A small segmentation model, trained from scratch.
Training: muon at rate 0.0057, batches of 384, held-out accuracy 97%.
Rows from block 11, named by matrix and row number. Each number is 128 + 24 x the weight over its row's rms, rounded and kept within 0 to 255. All counts start at 0. After the name is the row's rms in percent of the matrix's.
# convs2: project pointwise conv (model.blocks.11.convs.2.weight, 96x384x1x1), inputs 192-383
convs2.18 098 [123 131 153 142  89 168 146 109 144 130 130 128 113 138  88 137 107 114 145 149 117  79  79 157 126  85 109 128 143  92 143 138 145 138 154 139  73 178 153 136 134 165 134 104 124  76 154 144  84 145 115 171 103 175 117 138 131 101 117 149 150 109 169 126 121 104 118 103 118 144 111 104  94 146 135  90 125 135  66 149 113 114 143 146 141 165 117 104 102 136 131 116 139 117 150 186 120 114 134 204 119 110 113 138 145 167 139 158 116 100 150  97 159 123 131  60 110 122 101 107 136 169 158  69 101 135 110 116 132 139 124 121 111 130 162 122 147 161 120 121 125  88 153 140 111 116  90 118 158 117 126 119 153 139 101 118 155 134 134 137 155 137 111 158 125 133 163 184 132 140 133 155 122 125 147 108 143 147 137 100 195 131 152 138 127 138 177 115 112 136 109 158]
convs2.19 102 [103 131 106 121 132 136 203 116 131 129 139 138  87 129  90 152 109 137 143 122 139 143  85 150 156 130 103 119 138 133  97 139 152 146 126 167 150 129 103 146 142 188 117 178 131 165 149 138 125 129 122 136 115 142 129 158 129 150 115 136 158 144  72 140 123 150  95 126 106 150 130 108 101 117 129 140  95  97 184 170 132 162 112  97 114 129 122 119 196 177 106 151 121 140 123 133 119 134  92 111 142 111 119 107 158 118 135 193 131 142 122  84 114 164 107 157 118  93 162 123  98 123 145 149 144 116 142 140 109 161 165 120 128 160 172 129 106 148 151 162 121 115 144 182  87 148  94 120 122 112 162 170  91 114 156 147 141 126 151 134 120 147  93 109 130 160 136 160 130 135 134 156 139 127  77 117 104 164 130 155 127 120 112 144 126 145 124  96 147 152 104 131]
convs2.20 100 [ 87 129 145 150 104 158 130 147 135 109 139 134  99 137 158 113 155 122 127 156 150 139 114 103 137 110 162 104 104 136 122 154 154 109 128 167 100 130 149 169 110 109 126 106  95 157 110 123 139 134 151 215 118 139 170 112  95 126 106 119  98  97 151 149 115 115 115 104 135 138 170 154 148 128 138 144 166 134 128 168 127 140 148 133 115 126 128 140 184  81 119 111 143 144 147 127 143 122 126 100 112 153 155 119 106 146 169 140 153  93 115  78 136 165 114 109 111 120 170 139  82 151 105 147 130 115 123 163 113 119 104 110 113 150 124 133 152 164 135  92 145 136 162  78 134 135 114 137 109 143 110 140  95 117 119 134 140 101 118 149  95 136 141  96 125  89 134 100 115 144 141 148  94 132 137 124 113 124 135 105 149 112 161 132 102 115 125 125 117 129 109 139]
convs2.21 096 [122 130 122 121 109 119 130 109 113 129 100 112 159 167 114 139  56 136 137 104 104  69 139 116 118 194 165 149 120 104 153 100 124  99 123 161 104 162 110 155 125 107 114 135  89 168 160 126 132 148  98  81 100 102 113 123 102 130 171 142 116 113 109 111 143 108  93 162 101 141 121 117 102 123 125 127 141  89 155 139 104  92 103 122 140 112 151 141 123 173 133 133 117 138 125 154 108 100 111 128 145 129 126 116 111 129 135  97 130 128  83 125 132 124 111  90 104 120 151 128 154 141 124 101 130 183 103  88 159 146 159 133 179 172 151 129 124 111 127 105 140 126 135  71 117 105 136 121 113 161 123 110 119 144 128 111  63 126 127 103 122 108 137  87  95 175 117 148 142 121  95 138 130 127 113 142 128  93 159 134  82 158 106 132 139 137 112  95 115 136 140 120]
convs2.22 104 [113 121 132 132 149 113 106 114 129  99  87 133 121 153 134 134 178 156 132 155 128 107 130 159 125 116 113 133  96 107 111 131 104 111 141 118  80 142 139 126 106 217 165 115 131 169 132 158 144 114 180 139 125 101 115  97 150 172 136 133 142 120 161 194 160 113  99 145 117 145 133 162 173 160 119 130  94 152 104 122 101 154 139 121 107  82 159 130 147 134 147 149  68  90 127 143 121 122 126  79 123 133 150 133 127 144 126  98 123 150 110 123 101 100 170 113 125 166 131 140 135 123 154 188 154 146 104 152 120 118 121 115 131 133 169 122 159 149 147 106 128  88 112 173 143 175 172 124 144 125 146  84 124 137 127 160 138 144 141 132  92 115 173 138 136 124 154 123 110 146 116 115 122 153 146 137 166 149  93 128 136 143 161 156 139  86 105 112 147 153 128 142]
convs2.23 094 [157 152 134 119 118 158  97  99 140 138 103 149 186  96 123 121 152 134 131 145 102 103 149  90 123 147 104 118  94 110 161 127 140 147 166 103 113 115 114 136  88  72 133 110 169  81  90 136 147 153 133 153 150 170 137 140 159 138  93 118 124 112 151  98 143 117 112 125 116 135 104 110 124 116 100 137 151 138  77 189 122 158 130 174 148 120  95 156 115 117 117 145 146 139  95  94 111 115 142 172 175 167 105 116 137 132 146 107 157 140 117 126 139 139 124 118 123 103 146 130  82 154  85  93 158 103  98 136 112  78 136  72 110 124 120 122 155  82 103 137 118 129 134 143 130  90 124 166 124 124 147 116 149 168  78 144 134 115 149 108 142 112 133 127 139  76  97 118 162 109 102 114 100 134 130 122 101 121 145 151 150 135  98 108 142 113  96 122 133 160 116 106]
convs2.24 097 [168 106 137 138 126 144 143 113 110 143 192 113 113 138 117  86 128 134 144 140 132 154 106 122 131  87 165 129 132 142 135 127 131 125 112 138 157 135 118 127 119 108  93 139 156  78 136 151 110 140 155 115 116  98  98 126 122 122 102 121 109  77 147  92 197 138 136  85 144 120 115 142 140 130 104 125 144 165 130 115  79  75 106 124  98 128 126 134  75 197 163 114 108 146 109 138  90 160 147 124 129 124  82 120 114 129  41 125 126 137 155 130 150 153 115 132 129 134 131 108 114 137  90 113 110  94  92 122 133  70 121 131 134 125 117 139 126 126 120 151 140 132 102 111 137 151 155 169 112 123 141 114 139 125 141 124 133  91 114 110 107 154 105  82 137 148 192 125 133 146 151  95 123 104 119 108 121 128  73 130 145 143 140 130 132 135 113 141  95 160 126  78]
convs2.25 100 [141 124 116 120 179  91 149 150 175 139 144 103 123 173 113 111 133 149 158  89 100 157 106 106 139  68 116 118 101 109 117 146 112  55 159 128 123  84 103 119 111 124 133 116 153 161 103 130 133 108 126 111 192 151 111 114 129 125 111 131 116 140 131 134 131  93 103 131 158 148 119  92 171 134 142 112 124 162 108 156 132 128 133 133 139 147 126 124  99 110 104 149 129 158 104 136 137 128 129  98 112 149 116 119 113 123 121 143 133 138 105 132 141 149 132 128 137 124 145 131 107  53 152  67 131 144 132 102 124 112 113  95  65 148 113 154 142 138 154 125 114 165 102 159 117 129  99 128 112 137 135 108 133 115 109 119 113 124 136 111 126 104 101 107 133 138 133 129  95 106 139 134 122 163 140 135 119  82 132  72 136 125 117 113  97 145 178 136 101 150 115 134]
convs2.26 103 [104 141 165 158 112 155 119  59 102 123 105 149 104 104 106  93 119 122 144 127 160 145 143 101  95 152 114 122 107 126 103 130 119 118 127 168 139 110 121 139  86  68 120 148 154  66 145 170 125 146 166 133  97 145 137 102 101 152 116 138 112 111 122 133 111 147 116 128 109 151  93 148  78 122 104  82 124 122 133 144 119 111 131 152  91  99 135 160 137 139 132  85 134 116 149 107 125 125 127 134 155 116 113 145 117 104 114  96 165 128 107  89  99 132 123 154 127 111 128 137 113 138 140 186 112  94 131 157 118 122 135 129 133 127 137 161 103 108 138 134  94 111 150 160 100 138 101 131  90 135 124 103 136 115 150 121 152 134 133 137 118 124  89 115 158 104 164 144 117 147 119 125 100 139 144  87 138 153 115 136 139 109 108 154 136 122 155 147 135 119 153 104]
convs2.27 101 [138 147 166 138 111 144  95 139 144  95 136 114 112 136 148 112 145 117 188 124 123 138 112 124 122 128 168 139 117 140 152 132 171 119 148 143 134 102 117 119 107 198 147 137 193 176 125 128 128 114 161 179 112 152 153 125 139 132  67 117  75 141 139 154 111 136 161 102 120 133 137 103 108 123  82 133 105 170 125  85 124 142 129 127 113 136 165 134 106 114 110 116 124 153 103 122 135 150 126 158 132 126 109 123 140 105 125 120 145 119 141 181 131 145  89 136 131 118 144 141 108 128 182 114 129 138  68 140 158 152  76 125 100  95 108 171 139  99 109 146 155 128 113 138 117  96 156 137 170 111 112 116 174 167 121 134 175 157 103 148 154 158 132 128 127 177 140 132 123  84 101 133 104 127 162 126 101 155 116 114 151 119  88 131 120  91 176 145 102 102 139 140]
convs2.28 097 [115 133 121 157 139  67 155 116 144 118 114 126  88  95 121  99 124 112 132 108 112 106 113 124 149 121 126 140 167 149 120 150 145 139 109 105 130 107 149  95 110 126  79 137 115 107  88  94 109 145  96 128  93  81 113 135 134 124 137 167 143 128 105  86  97 114 110 123 115 100 131 149 137  86 105 147 114 186 118 125 111 118 153 140 128  95 157  92  86 156 132 102 141 143 158  70 145 127 100 108 126 106 126 104 114 152 136 122 141 119 122 115 102 122 123 132 136 117 137 136 128 154 133 103 139 109 159 119 133 114 104 110 104 129 136 103 127  97 139 107 139 133 102  93 118 126 120 136 125 179 103 108 106 101  65 139  92 116 108 139 152 155 111 129 143  92 113 106 114 125 152 112 160 182 139 150 125 136 121 153 115 168  81  91 120  95 153 152 128 144 108 149]
convs2.29 098 [107 148 153 134 135 134 133  84 126 106  64 133 144 180 124 165 191 151  85 124 152 107  89 102 111 126  95 132  80 156 176 134 136  97 112 132 135 102 133 138 111 122 133 162 145 143 126 129 163 148 109  99 148  94 114 113 122 154 136 123  84 156 153 140 114 131 158 101 137 185 137 121 140  87 102 119 103 120 117 113 167 125 120 140 133 121 155  88 168 120 105 131 104 117 124 109 117 121 119 117 135 113 101 125 128 136 133 101 116 135 123 162  99 162 150  97 150  96 149 123 159 125 104 108 151 115 128 141 119 148 107 142  89 142 100 103 159  76 147 114 139 124 120 159 128 116 116 119 124 138 166 125 143 104 122 101 143 137 145 139 164 129 157 111 127 107  66 149  97 135  98 103  80 161  94 161 104 121  91 116 129 147 130  73 108 147 121 120 169 123 129 128]
convs2.30 101 [129 124 121 103 166 148 142 151 151  95 141 149 163  95 140 116 133 140 111 120 111 112 148 105 125  70 105 173 128 109 154 149 151 193 132 133 125 126 139 106 151 103 110 164 121 145 168 114 137 122 134 153 173 102 131 142 151 142 114 114  89 141 116 139 151  91 104 169 152 103 102 115 134 130 113 162 134 117 119  83 114 147 116 104 165 117  98 109 122  79 142 119 112 121 170 191 129 124 134 107 113 146 151 125 104 101 153 122 117 149 138 103 109 145 102 134 160 111 127 108 107 105 156 116 130 124  76 130 131 142 154 138 114 107  86 158 130 162 131 129 116 101 117 155 137  89 180  92 155  77 115 142 122 104 131 155  93 101 116 101 115 128 110 161 126 122 118 118 141 138 125 116 161 163 172  95 146 156 136  88 155 122 159  69 150 106 137 110 133 111 110 117]
convs2.31 104 [118  88  98 174 133  90  96  98  92 124 169 105 105  78  89 129 130 111 155 147 134 127 122 147 132 154 117 175 123 103  80 160 109  72  88 147 114  93 127 151  91 168 127 156 112 139  89 130 132 112 135  76 116 123 118 167 131 131 142 136 103 116 118 127 102 119 183 119 137 133 133 127 147 176 107 129 138  94 102 131 144 112 106 132 128 154 142  85 144 133 123 102  69 110 114 109 116 143 134 125 103 137 138 137 123 118 132 149 119  84  95 132 115 123  99 102 145 130 131 116 123 158 145 158 142 131 128 158 146 139 128 165 120 130 143 165 144 154 110  97  96 139 186 130 131 117 130 146 112  87 139 154 101 137 156 123  92 125 165 118 104 137 157 141 123 108 184 137 122 103 161 116 130 116 194 185 152 124  97 177 148 104 115 124 137 126 131 150 151  86 152 123]
convs2.32 109 [136 125 108 100 106  89 111 163 122  83 203 100 189 185 135  82 120 124 132 136 101 110 127  43 152 105 123 171 125  91 130 147 120 158 107 120 155 116  96 101 116 125 165 143 113 129 163 135 122 120 114  58 106  90 109 124 129 142  77 110 108  99 104 101 117 135 143 114 110 124  90 125 124  96 105  96 155  77 120  79 139 149 118 128 135 121 128 138 100 155 101 151 137 123 119 148 118  81 123 133 137  96 112 124 119 121 185 147  98 136  89 113 112 100  94 139 135 135  98 121 107 112 127 118 113 139 102  88 145 104  92 127  90 131 115 120 116 126 119 121 127  87 149 107 106  90 129 145 101 110 128 121 116 124 136 149  67 117 113 146 135 109 137 148 152 111 128 117  98 166 114  99  96 165 104 157 158 140  80  91  72 106 101 115 127 137 130  97 142 116 117 130]
convs2.33 098 [122 160 124 108 150 129  97 134 102 128  99 110 126  53 132  88  96 113 113  76 122 140 152 140 145 131 117 125 121 143 169 110 123 136 114 127  99 105 102 161 117 108 129 110 127 149 187 139 109 136 117 139  89  84 106 125 124 105 145 107 138 171 141 132 126 122 127 150 124 136 126 127 151 149 124 106 127 112 109 157 160 138 139 120 131 144 140 142 162 124 152 141 101 117 158  93 133 136 125 167 130 139 153 118 138 102 114 158 149 140 126  95 111 127 112 146  94 142 122 139  96 137 114 142 124 136 120 107 113 127 120 164 146  93  89 110  79 113  95  77 142 149 135 110 137 105 129 124 111 158 133 106 143  90 108 108 138 130 150 134 130 171 121 136 157  83 112 114 205 140 126 149 122 127 175 120 104 100 134 123 104 115 140 117 145 110 124 132  91 171 127 142]
convs2.34 097 [114 102  91 100 132 193 147 147 171 125 158  98 149 129 103  98  98  94  79 112 135  83 147 129 128 125 169  83  95 101 131 106 164 155 133 130  82 174 124 138 101 128 111 135 138 117 106  96 153 116 129 154 113  97 126 116 124 159  95 158 131 130 129 144 133 112  84 135 101 113 154 112  94 188 156 161 170 161 182  91 113 138 130 136 149 113 102 126 136 134 142 125  95  86 132 121 112 134 115  93  62 134 136 145 123 111  61 157  95 142  70 110 108 102 150 115 134 156 122 103 113 112  96 133 101 126  82 103 122 129 159 130 141 108 159 127 125 141 105 168 129 127 128 107 141 118 134 158 115 112 137 143 144 104 131 133 110 116 132 113 113  91 149 144 128 170 133 106  90 146 102 152 131 131 129 101 133 101 117 123 141 113 149 152 121 125  92 132 138 110 114  93]
convs2.35 093 [137 137 154 135 125 148 102 157 130 121 110 128 132 127 104 111 112 114  96  56 112 162 132 124 136 105  86 126  96 157 132 114 149 153 117  97 118  88 120  66 116 108 153 145 118  91 107 109 134 144 160 150 140 196 128 122  99 117 111 149 115 163 132  91 106 156 163 144 142 112 168  99 184 137 140 138 115 169 122 147 109 144 135 152 114 133 105 122  95 116 119  88 128 121 110 138 133 157  99 149 126 121 124 140 101 138 140 124 139 137 166 118 106 138 137 118  86  78 124 164 150 150 132 109  77 113 125 100 110  88 127 165 111  78 129 121 126  93 151 141 133 107 100 110 144 140 153 135 112 131 140  82 128 197 165 124 155 156 158 139 156 126  88 127 143  77 145 149 164 109 127 120 155 120 130 121  88 146 111 124 146  92 124 141 133 131  95 140 124 158 156 145]
convs2.36 106 [118 143 115 150 136  97 153 169 102 123 209 106  96 131 150 104 145 138 100 117 117 132 134 140 128 164 117 131 123 126  86 145 138 130 129 125 145 115 123 125 103  90 165 127 123 116 172 135 106 121 114 149 124 106 147 170 118 112 157 106  89 140  87  71  90 173 138 118 136 120 113 102 110  87 131 146 146  98 133 109 119 126 112 143 114 160 146 129 173 124 106  74 148 141 127 105 103 102 114 159 104 113  99  74 183 132 166 108 127  59 172 119  98 128 105 131 112 106 133 133 121 129  90 169  98 126 138 161 114 116  80 154  96 150  57 131 104 116 125 124 141 133 127 134 101 131 112 165 142 135 144 125 131 135 176  96 161 178 109 147 114 136 141 126 124 125 149 130 140 109 153 123 127  97 113 152 142 102 138 111 145 125 111 100 143 132 139 133 110 116 131 172]
convs2.37 100 [ 86 166 134 116 124 140 127 143 145 132  95 123 105  56 115 188 138 106 137 168  70 140 116 120 126 127 135  91 113 132 124 109 126 113 164 134 118 135 135 159 130 139 122 117 133 181 144 132 127 121 113  90 168 118 150 139 126 118 143 140 124 146 154 128 156 138 124 129 141 106 187 132 111 165 135 114 136 119  85 131 133 150 113  85 114  87 133 111 124 117 105 101 120 148 132 108 152 149 126  97 106 114 102 120 124  83 112 130 119 157 140 118 123 125  95 137 135 151  75 134 147 128 127 106 114 133 137 125 115 122 140  87 109 137 170 173 108 181  82 106 105 147 113 140 136 127  89 143  94 136 100 148 104  86 110 116 121 142 144 127 140  82 140 132 151 128 158 123  99 149 138 147 108 160  99 176  89 151 121 135 110 130  94 149 135 135 147 119 162 157 127 189]
convs2.38 094 [109 122 123 123 153 135 118 161 142 142 126 150 104 109  99 154 147 129 144 129 113 165 158 163  97 136 137 146 155 181  95 128 150 158  97 132 127 144 156 165 123 167 126  91 147  86  98 123 148 153 160 162  90 109 126 170  95 106 164 122  94 151 122  99 140 153 182 159 116 141 125 135 123 152  81 132 133 133 117 109 146 118 128 146 101 136 112 153  88 100 150 183 108 105 135 149 124 160 106 169 188 168 130  97 131 113 181 115 118 129 119 137 137 122 127 113 131 182 118 126  98 127 124  93 129 124 115 146 174 127 148 143 138 105 165 127  92 136 145 141 122 136 134 150 101 124 124 133  97 156 143 162 133 143 131 127 135 190 112 150 168 130 121 110 133 183 152 169 174 118 130 139 152 107  96 116  80 105 165 138 124  99 137 134  98 106 126 130 124 132 151 142]
convs2.39 103 [143 119 125 168 155  75 140 135 138  90 100 119 144 110 105 184 128 107 141 135 146 135  75 127 160 120 148 131 112  90 185 157  80 105 120 152 149 130  97 168 132 157 126 109 156 108 107 163 129 106 135  78 119 153 115 165 121 131 114 134 166 153 128  91  90 132 115 129 132 155 145 163 122  82 141 118  97 165  81 149 179 126 152 156 134 132 141 141 152 102 132 114 126 132 119 123 108 131 101 157 138 117 133 143 134 123 117 120  96 140 169 162 100 125 100 145  92 151  73 144 150  92 134 124 156 118 131 153 115  86  81 152 143  89 135 129 158 134 123 117 116 110 141 209 139 153 100 122  86 104 109  97 149 157 139 122 131 140 126 162 130 105 112 141 124 141  98 124 153 134 106 152 123 120 121  77 129 113 108 123 112 110 138 120 144 145 119 111  97 142 141 118]
convs2.40 101 [148 117 109 103 147 140 132 107 177 115 128 103 169 117 103 132  90 126 139 139 132 136 159 107 132  89 122 108 174 173 108 157 112 161 133 136 117 156 118 139 148 180  75 119  96 183 159 115 143 146 117 163 110 160 144 155  98 139 119  98 142 112 152 138 148  74 134  86 132 108 153 148 157 111 127 130 109 116 148 174 145 106  85 131 102 131 124 123 112 155 141 127  85 115 128 116 108 141 102 108 122 143 140 153 109 117 123 158 137  46 107 125 144 136 160 156 118 183 153 111 117  98 102 147 127 152 143 107 149 112 110 182 125 126 147 104 128 151 141 149 149 144 124 155  72 117 166 123 142 140  94 118 105  86 135 150 115 122 133 110 105 111 126  87 140 140 141 126 124 114 165 118 130 132 145 132 121 145 117 123 144 111 109 133 100 124 117 123 166 143 135 138]
convs2.41 100 [151 118 136  71 164  72 120 154 119 135 128 111  97 112 129  95 175 151 124 139 134 161  99 149  93  90 119 141 164  92 113 122  91 127 140  97  99 125  91 112 152 118 120 135 114 133 145 122 144 128 105  90 134 117 160 147 148 132  75 131 135 151 136 112 130 133 119  95 141 134 100 137 119 169 103 119 111 103 103  98 113 102 103 106 122 129 100 102  98 146 140 121 126 169 119 107 136 101 137 144 117 149 112 118 111 115 106 128 112  91  99 105 147 125 135 166 130 205 136 100 104 118 176 103 118 115 101 121 132 137 118  94 123 141 154 165 152  91 126 144 166 131 115  95 111 162 137 100 137 113 128 149 128 137 136 112 122 169 145 137 121 120 157 100  97 139 159  82 125 148  98 112 132 128 164 120 121 101 132 105 109 135 125 105 114 118 121 128 156  97 112 106]
convs2.42 100 [ 97  85  90 133  96 153 127 123 152 135 114 141 121 159 103 139  95  91 156 144 117 105  97 171 124 137 132  86 150 139 137 137 179 128 127 177 137 137 137 142 146 106 186 124  99  37 122 159 106 127 113  74 124 130 145 160 146 120 135  63 163 154 155 149  99 118 154 141 109 170  91  80 140 163 116  89 100 151 106 124 135 142 121  97 129 112 122 140 142 111  99 121 147 111 126 123 128 153 160 110 155 154 128 107 143 134 133 145 104 103  95 175 175 160 109 120 151 148 136 116 148 111 139 142  93 136 139 152 124 144 148 134 144 112 113 164  98 193 109 116  86 144 144 144 137 114 171 138 131  99 134 131 153 139 146 129  98 122 112 136 110 125 123 114 134 152 137 126 140  96 165  89 138 140 152 132 138 108  80 110 148 144 119 159 114 122 101 113 152 129 137 117]
convs2.43 099 [134 130 156 148 131 136  95 130 117 111 136 132 137  97 141  77 151 102 125 155 113  95 109  86  72 132 122  94 125 103 133 152  93 109 112  98 116 143 120 162  86  88 165  83 140 123 141 130 126 137 137 148 122 134 117 138 124 120 137 162 133 111 211 162 119 110 140  96 114 175 125 126 104 145 105 138 131 178  82 121 127 130 142 142 117 102 152 104 118 122 113 134 163 136 116  68 125  90 107 130 130 128 127 115 120 146 134  90 117 144 125 163 127 140 111  64 126 112 151 120 154 141 160 112 119  75 138 130 130 133 103  99  76 168 145 123 141 107 137 110 108 115 144 110 121 112 107 137 144 111 117 150 136  85 109 110 133 143 152  90 122 120 161 101 121  61  82 103  95 117 117 152 110 144 105 158 108 165 141 117 144 155 127 134 124  97 105 119 117 125 161 153]
convs2.44 099 [128 127 112 110  86 135 126  94 110 156 157  98 152 139 181 102 124 104 117 108  89 135  67 130 132 141 143 112 138 171 118  89  93  92 135  94 115 137 147  80 129  90 103 148 134  76 138 128 100 132 139  68 156 137 129 111 110  94 157  92 117 109 121 117 151 105 135 155 136 125 140 142 123 140 120 123 139 161 145 157 134 136 131 118 108 165 169 118 130 143 140 133 164 140 107 112 133 135 128 111 136 108 143  81  71 153 134  93 113  67 131 104 106 156 139  66 128 123 117 149 114  89 107 177 114 124 134 126 119 124 142 165 101  83 128 165 150 151 130 146 120 106 132 110 141  90 168 135 157 118 108 133 137 131 118 128  99 111 115 152 169 139 137 172 149  97 128 142 124 156 140 152  62 102 115 118  83 146 149  92 148 105 125 163 133  98 127 140 142 154 101 127]
convs2.45 100 [160 157 131 161 170 129  86 131 135 142  73 160 176 148 156 146 129 115 116 129 110 109 127 113 144 143 178 140 150 182 150 134 125 147 116 162 108 177 143 126 143 161 146 132 129 133 109 100 109 147 119 143 145 162 152 160 172 147 116 143 120 119 110  99 161 132 172 112 148 103 129 165 111 118 125  98 142 114 148 139 144 118 133 114 121 116 125 116 136 118 145 188 125 163 120 123 128 160 108 112 112 141 113 136  95 120 136 130 121 173 128 169 143 101 154 158 156 166 136 134 147 148 110 132 119 149 144 151 108 104 160 118 160 119 149 138 120 144 150 134 124 119 136 142 125 134 162 181  82 139 132 146 175 166 164 119 177 114 120 115 133 116 148 139 119 163 138 142  84 155 132 104 137 110 136 140  99 139 107 125 130 151 175 112 146 135 117  93 123 118 137 102]
convs2.46 100 [143 112 122 126 120 113 151 123 130  83 151 144 161 145 110 112 135 159 172 157 119 128 154 131 135 144 135 158 149 154 176 173 109  99 103 149 110  99 141 136 105 131 143 137 105 191 132 173 111 122 136 121 120 138 108 105 148 120  94 128 152 162 114 145 149 131 150 125 178 129 131 159 129 124  94 154 114  95 118  96 129 114 117 133 118  95 122 101 155 139  83 179 155 157 124  72 133 123 102 130 158 179 120 178 136 152 136 122 136 165 116 128 115 135 114 154 111 137 153  99 117 139 169 106 160 112  95 172 145 115 122 118 127 175 136 124 154  85 133 145 152 123 164 145 130 131 123 116 125 173 137 124 121 123 112 123 116 188 124 113 135  85 134 160 108  70 161 120 120 116 105 158 131 124 123 138 197 148 132 158  82 157 109 130 120 135 133 146 141 164 129 156]
convs2.47 100 [118 134 138 106 115 106 138 120 128 168  82 130 166 125 108 114 105 118 185 116 132 140  84 105 136 114 119 147 101 150 146 128 152  92 127 174 110  99 134 141  97  79 129 119 127 130 103 110 121 121 153 142  94 135 133  90 133  87 132 166 112 120 101 140 102 133 140 134 122 135 145 122 129 133 111 105 154 152 170 111 121 129 151 174 135 112  76 163 136 136  78 165 139 102 136 122 107 127 147 126 119 126 145  95  86 109 130 113 120 100  86 112 146  87 130 185 142  74  85 136  95  85 133 146 100 100 146 144 114 127 104 104 142 123 133 137 117 151 107 161 127 134 145 179 141 145  68  81 107 173 112 131 115 163  97 122 167 108 123 129 107 155 126 141 139 170 152 123  89 121 131  96 157 149 138 147 101 115 164 113 152 131 148 123 117 133 148 148 107 125 125 103]
convs2.48 099 [124 137 114 142 133 156 182 100  85 143 214  95 122 126 185 175 135 122 105 128 134 153  97 142 129 149 131 151 114 135  99  93 141 135 122 114 124 137  94 120 140 122 148 137 132 112  75 118 129 136 115 136 154 139 146 131  87  91 137 115  98 151 118 145 143 155 142 119 126 163 111 139 148 119 131 146 128 133 106 159 118 132 127 146 119 149 177 113 135  99 155 117 180 119 137 150 153 141 138 104 148  95 122 139 110 156 147 138 106 108 143 128 160 121 143 150 120 136 125 147 132 120 125  92 128 108 167 137 157 148 122 143 138 112 133 134 124 125 140 175 138 179 129 156 148 187 134 134 137 149 171 150 113  52 106 136 137 115  93 104 142 106 131 143 115 124  88 139 123 118 178 134 143 115 154 139 135 120  90 152 162 135 167 115 137  90 140 146 109 156 122 116]
convs2.49 093 [126 151 118 138 132 163 147 114 113 138 166 125 133 101 140 115 130 117 149 161 148 143 116 109 179 117 101 141 152 164 176 111 120 135 117  63 163 110 157 104  96 155 128 135 130  98  68 160 105 159 100 180 115 155 169 102 133 131 138 128 155 148 148 192 122 127 129 127 146 154 125 110 101 151 112 138  96 149 115 113 113 133 156 128 148 135 198  96  99 148 136 118 106 112 186  93  96 129 141  92 104 147 140 138 135 134 189 111 126 160 145 130 113 123 100 106 134 112 155 156 136 173 102 141 169 111 114 129 106  98 101 117 137 110 105 148 129 101 134 134 145 110  77 120 164 181 130  92 160 150  83 155 134  75 105 141 137 178 131 102 131 157 110 133 105 100  74 149 124  92 156 135 109 133 146 149 120 133 139 152 122 122 121  96 102 101 151 141 130 111 150 149]
convs2.50 100 [117 147 151 109 145 167 162 101 153 143 132 163 149 169 166  95 158 143 141 159 157 132 173 107 128 111 124 153 133  79 134 115 123 149 135 107 140 127 125 140 111  71 168 111 103 104 102 102 113 149 121 127 136 133 104 130 135 102 164 133 103 135 165 162 148 162 141 119 110 102 122 106 106 109  66 133 129 154 122 125 131 114 118 111 136 148 101 121 126 175 146 136 122 148 109  86 112 126 129 148 139 120 137 106 162 113 120 161 146 108 120 182 130 129 124 161 114 135 167 107 137 137 104 126 152 172 142 135  98 145 141 125 120 152  85 124 125 112 108  90 131 171 147 155 124  79 132 152 148 156 129  76 199 109 119 147 146 123 120 126 146 117 133 102 127  81  94 106 125 122 136 134 118 161 131 141 130 104 153 143 149  93 151  88 153 115 107 124 122 113 152 146]
convs2.51 096 [169 117 120 129 127  83 139 112 105 145 118 144 121 108 125 108 107 112  85  95 120 111 159  96 148 117  82 107 100 101  89 169  93 137  96 105 133  97 103 121 126 100 156 130 113  69 169 127 136 154 122  81 143 136 137 108 122 116 123 138 160  94 147 122  87 112 130 152 136 133 102 103 108  85 108 102 118 163 103  92  99 126 121 134  95 148 139 146 144 130 101 113 147 122 119 109 118 130 129 139  84 142 145  94 125  96  74 117 135  89 135 140 107 126 110 132 167 124 118 144 131 111  76  89 117 170  72 100 121 118 115 107 117 145 143 168 109 112 125 139 144 137 118  81 115 150 148 155 149 122 128 144 157 147 132 134 107 121  92 126 145 123 102 148 127  98  80 114 136 126 120 148 109 144 122 122 173 145 118 131 109 148 115 112 148 161 154 162 144 142 115 118]
convs2.52 099 [112 128 137 106 127 172  99 105 144 125 103 158 101 151 105 134 124 142 215 144 141 136 150 124 143 117 172 144 156 115 137 143  94 144  91 117 140 149 156 119 161 118 136 143  89 159 181 120 119  99 109 166  72 142 140 140 182 131 102 121 173  71  99 165 143 120 127 118 144 139 132 132 135 126 113 122 105  84  97 120  98 115 122  80 122 135 107 106  92  94 126 147 109 110 143 115 122 154 125 159 119  96  82 156 124 135 116 120 130 126 118  67 112 164 141 154 121 157 159 105 148  95 128 120 134 172  96 143 133  93 113 155 127  82 127 139 153 118 125 124 128 139 115 124 100 119  88 140  91 114 134 158 115 171 132 126  95  98  91 177 176 148 156  91 121 163 133 135 146 111 121  81 121 130 124 143 150 148  95 129 111 103  99 148 105 110 154 127 139 147 148 115]
convs2.53 099 [136 132 114  96 125 135 164 145 119 105 147 119 173 133  80  92  71 152 118 140 134 133 120 127 125 132  99 157  94  93 151 139 207  97 129 109 116  97 103 106  76 175 121 108 132 122 156 121 152 144 115 139 112  87 153  83  96 144 156 160 129 125  94  96  75 148 136 118 141 154 117 103 107 127 122 134 124 172  93 144 144 113 103 145 131 130 126 150 125  86 152  90  96 120 118 130 155 128  94 122 140 150  98 117 114 140  89 150 122 111 130 138 123 133 139 146 150 132 163 119 122  91 114 115 133 114 134 124 126 102 120  67 158 117 113 102 127 145 128 117 132 117 122 125  94 112 122 129 142 180 164  99 125 147 161 136 127 109 145 142  73 127 107  92 115 202 116 112 166 132 161 123  96 131 128  82  87 120  84 123 140 113 119 147 131 138  91 132 126 120 134  70]
convs2.54 100 [156 115 104 110 166 141 125 131  83 100 144 133  73 123 112 135  87 162 180 129 103 114 135 165 137 117 137 141 121 139  96 134  90 135 117 102 136 126 110 133 139 104  96 111 166 186 155 121 108 136 100  62 142 110 148 170 166  93 104 147 173 127 112 154 176 124 121 131 125 137 141 150  86 156 115 153  97 107 106 174 130 168 100 119 140 171 128 120 142 111 117 134 110 136 158 127 140 125 178 160 140  99 159 129 102 141 140 129 119 155  94 167 150 139 121 102 162 120 127 162 111 109 137 145 149 169 187 161 154 149 145 142 154 138 173 112 123 115 139  98 120 116 170 119 152 144 115 112 124  97  94 127 162  94 160 139  99 135 126 119 132 152 131 152 123 117 116  99 151 110 152 113 123 133 170 130 125 121 150 132  75 129 134 112 114 157 159 102 153 116 125 124]